Rows from block 5 of a small image classifier, named by matrix and row number. Rows with one number belong to one neuron. Each number is 128 + 24 x the weight over its row's rms, rounded and kept within 0 to 255. All counts start at 0. Numbers have three digits each.
After each neuron's rows are labels from the 100 images, of 14848, where the neuron reaches its highest value: "lies over" is the class under the peak. Only what is clearly more common there than usual is listed. The data: rendered made-up planets.
# fc1: MLP up (model.blocks.5.mlp.fc1.weight, 512x128), inputs 64-127
# fc2: MLP down (model.blocks.5.mlp.fc2.weight, 128x512, transposed), outputs 64-127

fc1.328:094127148112149127120141140095140135169141154105135144118119111206139088162119136079129109154137120128141122112158167157144121153175105119130133155153146171159081068148153165135126131130123112
fc2.328:126099129129073117132131080137122120135151077143164085143147152033091122099146110144130141098127138129123165159090081105132136156103144142159146144117120098138160166172124117171128122128116155
lies over: planet

fc1.99:119158137127136107163131124146139165148116077110142112099140149143137078126147120125116100121138121131114116164114128134163115146089151098168133084110170118145079085168148156114155195167135090
fc2.99:110121125117129164162138148111122143144170081117128109110143159165116136086102137111051133145106104140117138097123129136135115163101102057134105180110158089134123135119126113145140143088156156
lies over: ring

fc1.476:150110088112124070155083176130142110162120085146102156151138121098123152122098117105105114156130149107113118118108125162125100137127156141158150113101124160141157146100102141131131150128128141
fc2.476:120156143132129125130148167125135115076123160112127179120111099144109122114166133102132142127086135113107151124138171110190103125110111134138122114135111118162142108188153103165099134114140103
lies over: ring

fc1.510:116093125126102089113121122104131104135095155105121125168098121078135142134116137196109108151082082146153161120105149122098157122148121112114110130154070131106142152135149140170112110106154143
fc2.510:174122110146130134173123128140131173127178156080160107098107183145103121117103114121176116131096130130138146155176124158130090163118091143115127156091138158116113120070115127125132134112136122
lies over: planet

fc1.12:178139143172107116128120140146137137123140137115101130173133132096146131118115118126145141107118092126094172120130102165133125122120119143085162095118134066153129158135177097154097162129117106
fc2.12:114096108176177100148076141131107118099117173164145166132122130148148127146164098129099130146127168174109148100119090158120136135107143138131093134175119162160139151134114108110122161143129146
lies over: ring

fc1.146:127145145146136150119126088095153125106118078104149154128117150145156118130087126098079128120107123104113149135121081164126153162090122104139144095124137119123098119215123157121167142125174117
fc2.146:122141105108141150121121121146097120105136123119128155091151148153131133049120140092132099166105145132116147161144157101155134138099153110143079159139143098154148073100142092131121137138136145
lies over: ring

fc1.227:119146118147132120146128113166109129108062098141172125144175172114155140133142132110126093113129146086145124122150128190150127117098091132110119139115142125145103105139143116166147163128147092
fc2.227:104106111133152122099125146153140145120124147130124128120169146167100133132158146099144149117135141178124140112086148108126106168088115131133119123137134118124121124092121151123113143165117106
lies over: ring

fc1.283:134130128125152105134164104123150146122136110134106131126149132129121119166098163130144126120152104200145173167110144134123156123117115117117128138125171139115121156170135117174176143102169141
fc2.283:165169102128122125126138112134131150165134104106177140139120167157084182121137118131108116123087121158126133158111113112094136163161147153133118123120090157157130134107136134168106106112115153
lies over: ring

fc1.4:114154122132106089173110126182108108113134138138097107124102155113133148118111127132151139162154133123140149114138131103166114131097107157150158172142146065076137143144167161110117085154114125
fc2.4:177093143134164149131141146119120171100125130114163160172138079131123102150134092112125118127093114112163081132176148154117134133127142123143138122183110141120095104102151131122134144101146146
lies over: planet

fc1.74:114143130180104134133139102124093146124097107107109107114070079142107103147170166127131117140102139140120112169176134112121089114122155135122164094107123123137150116141120134171119105122116143
fc2.74:084124092174094152155153169106109178123159146173173147145121112157116100107101101148120101153077154140116114136163143133136156115090135115154163130110124157117123132153147126104120154150129104
lies over: planet

fc1.487:132097122150155135110145158113162114140136067138137159111144103122113131112103135058116091108146113169148187108155149140118126144150124093093107158094145107140077127143096142139119130152144157
fc2.487:158145112101095126102138116134149165139134089076178134101165129128145089138101104170146125123106118083160119143138113133143136152110131165126177138107103144110157099154109156118132099121142118
lies over: planet

fc1.153:135099132125148126149097140111128131165119150121156145106135103115105156136090110127145126156176164137131164153152134172100103090134139160107117148134158170109147097106133097144104150091075090
fc2.153:129170123137107088128154135193125141144162112083105113128120136146133151125091127133165117119098081135109120130159169096149144134065115102129152162164087077103164115137123133109127132105137176
lies over: planet

fc1.296:100168140124154113108127132099189138130100158157132115121129170148111141148178130096118114105119138171141117114152080150157150167109140088088173098144150123192123129130149120125123080118143131
fc2.296:173125112084137140163133142129064135132130110164164149163133136126173127139092109141088181156110132121146062135120113119109124110126156090128122125134118139133112135161143130150134184117146139
lies over: moon

fc1.425:121119144116120090129075138106149170142179146139096113127132141117140126123190147152104102160099133166151119120117088121147115140126144112088169142167144082122131153136130143099134126140103111
fc2.425:135155128140129148164179117166135119109110108089135167131128081147130139084113135063114143113127101126116132175100175101122161110111131131150112132130166139097099114127141109132139123129141099
lies over: moon

fc1.80:156109162171133082116147102113101116151139154117081156165137145139166204156145154142127146112140112119123137162118148116153151095136111112120129131129108176116132122117100144123115113134148118
fc2.80:104123104099164148144081103147126123091123135114123169077144119166133094133163106099129123101138149130093124144139099100134134126119125102121130123145163131148126160095087131140142156178150134
lies over: moon

fc1.228:109097102181145121141096145106125128163133174138150078145088137138134126124139146117137129138093111109140160130087135179094140117133117166122146143105128123146148136102129129165136089107132115
fc2.228:094151152160093147104161145111150114107125118094090177161131122093124093135122160131129132097174122172123127116136108080158122124108158095116112137141117113182127127133106112120075145143125089
lies over: ring

fc1.15:150176093162141147112109117132119114161129119108148101145159152180150087131120134123169092100150168157129109103126140141134150120117054140133143162148093148137141122127100134144180132106099116
fc2.15:124113114115179129109130163124150124115108145132154140082149172148157165104115138118097084145054126063154131112137112102130112116135182121156129113151110091166095154119140106156102127192156116
lies over: planet

fc1.470:139115119118134108135140068149138108163137100124124122096166133154120128123092133140126102154114111100138135128139122094139125101122135127129173136135116150110141109139144114122103142162131125
fc2.470:148137100072153161134116099072113145174156119151121111183130117117136103151116140165155149108157097152121152106111123101144133087157145128150169144117165140122185067099140113136137129131128136
lies over: ring

fc1.346:099106108130148144103132133120124161151102110112124135118152116122121110128141139162105110082118119124124121127134116121131155194118155121124161089077098137138115104136143157148138139153107119
fc2.346:081107124102126117129148163110161140140131099101127131161163140091108129151079131103119112125097093093111128131139126190127109164139109120161120146164129158129109143170131136113131128111120158
lies over: planet

fc1.381:090129125175128132120103119135146139121153123111133165154131103114176158176143130094114099098126149137108110126123119195113158128062115156124152104145130135172115127159159131143169148132149120
fc2.381:141138115126116147131168091145108147158134141137085162098137102137115134089122155116141156141085084140087132129143121095155137128108143137174139116134092107103091143111146109141105111179162118
lies over: ring

fc1.275:084132157114162054105121125120115200142123172155097116142120145148137141137130099142113142140107125111093095147138091172130133163126124097080150104145135104138115148146119170140170106146126149
fc2.275:131139099101150145137090127141115128130144126115126138126140160150155117134129108097127094136117098116120085135157130139125139120123145101110162123141122138140126116092099174127179142153177157
lies over: moon

fc1.162:120131135160153112121147096098129150152089129167108154086121145144118165189152136130141138135109104138153086186141082119142136114139142143145173160106122120153131161113149109166137152137130133
fc2.162:166102104064169130148129105137131143152155152126149126181138119149123110104134105140133087136145162144121129102145146117107113085128128144102133106112120096123171089116128156145163180105149107
lies over: moon

fc1.137:129144115145103108171128161184128097096108088114120148117155116086109115161084107137118120111133139144147137132111151102176137157158145163111119121120121176132112164125074104129133202127112130
fc2.137:156077169131119154121127146102113131117133195129131098114155138136099140112197129102068128172127106160123115082138140132115088135095114135145147123174076096172132138128139139122114126087110101
lies over: ring

fc1.271:112132131138154100129078083106094143116144155121141123133111147122153113172157151171139151172148144117168152096109128130124095128137137154134106163130154146105146152125149112095160132127116102
fc2.271:113117086132126143139128146117095147125116129145134124137111116151145135121134124135112122072071095108128076145169139139139136122112125153163165132149138138148041084149147155117158146126143157
lies over: planet

fc1.441:141127159171114160109116121131120136125115130140088131135170128096128164095096088145146105137160127137082140117145123133129129199142100114120126125134090132111100118130149124157114110123138125
fc2.441:126147113119103132156107117119139105101157168130100100124097185153118125102112120144127132172109163118135160105100135095143149098148110150113153134134193103139130145120054116138107111147145148
lies over: planet

fc1.316:128124141129092144120111118120153132163120157139131116167111100091106120100131129134138127145150122143124105110140109122116103100164092131151149128102144076143155155098138163133121100119121083
fc2.316:157172144105133135180146130109095134115112178088126130113139113141106130146133112112123148127120125174108167131103135139100158146127134099113117134121143169134090130120104145135111163105136143
lies over: planet

fc1.400:126174147127162152120177138080139126122115107147128158141154098123184167145123120157105122110123126144139127131102093112170105144134115131165110113108134145123135185155169099125122114100149128
fc2.400:129155145128148153134093146107106144168085111104122099097099117092134118097081106153109113125144142142200110123139105131129114121096115102100122148147145144151068131145120152115120121125104151
lies over: moon

fc1.94:104141118130135164151137088145082166130099111112113113113153160120098144087161106111162134158103079139106119128110158098143124166174130135157159186145120105137106170137089126153138092134131139
fc2.94:133123124155102118135130128134153130113105154079114147161102161138148146169109127133147130101152112150100081124110121136118111145150107141163134136142137126088139146104098152100117120108172139
lies over: moon

fc1.449:128158090126191091151119107132185131137139133125163124135127119092165114128112137163070139109106140130070156137152127138149107111102089133143140135105125093142087163153097169157159139139121152
fc2.449:120161120148122180134125108120109152124099110124103133153135111082127155133133094071178105120143145104160114081109108125167120147138169149116122117142151152136165109116135102116063106103100172
lies over: ring

fc1.213:143149136135117133163149118139165123136159080138138076131124110141082090102073122144142122112115124144159119153112080114146131105113136109134123132154112122119161118161077133110127109183138185
fc2.213:104107140106143118131102106104105104120139169092118128131150165105162133115085162153131128115141102135135136115166159141118133106128127176154134163137155153139122090081171119124149175123103147
lies over: ring

fc1.489:108109141125141093132103094149092155138160158131094145145124148163156139145122073108135149105116107111116099116131135107177116142157162116141163106125149087137109152099099171171136094123141174
fc2.489:077092145126180136144130122156132188151142165094149151100128130181134125124141091105119084153104130108144116147178131117128149137105117116112145130126104168116133113080093124081122148140151131
lies over: moon

fc1.202:076142114141155130149111143128108122129131097063120136119145129130134116128165142096115159092145153101098127150126130147189067166096106119132145099100146148103105093141128167154179185123137120
fc2.202:125077150137161155101163133087132127136145121134143125131168138145151086079133136149078146140147130160107108092160109095142114112127086087145124186098144115168123142154152104160093153121154140
lies over: ring

fc1.286:124118127140115138125106149120108138111117119126108105113163125164147111157130132135178114160141151112181117120124117115091160151170152154145156145117139104118154137118163108125186146115110123
fc2.286:137147108131129113139104111132088120138072133115157148119104139126101125134093167160112117139133146131098087159099142142154098071092099102124118101128156149120080131163127130127108145128156166
lies over: planet

fc1.417:139151193116115127141137107146140130100165131106100111106095120136087106112092100138138095126105133124147130139159154163133143072140163144162141119125149134109153148110135087129097154106105166
fc2.417:176100119124117149114132145091144153186069128109141132141125126116158102153149150133147127121126126113159141107170144139107124097101081139139146161146113133123095138095141153140111167159117117
lies over: ring

fc1.413:085141091136140103139141126156136131197100088109127100140137123124113128141138122175126090160154103171097131154108127118122158154102170132122114114127117136127106156146096187150119185142146119
fc2.413:112140128096142126124131133097135135148173098143072104147127148120114146128111173152122160089105105110089140150126124114105142174138167112148116109157129116125119127161140163152137131125122130
lies over: planet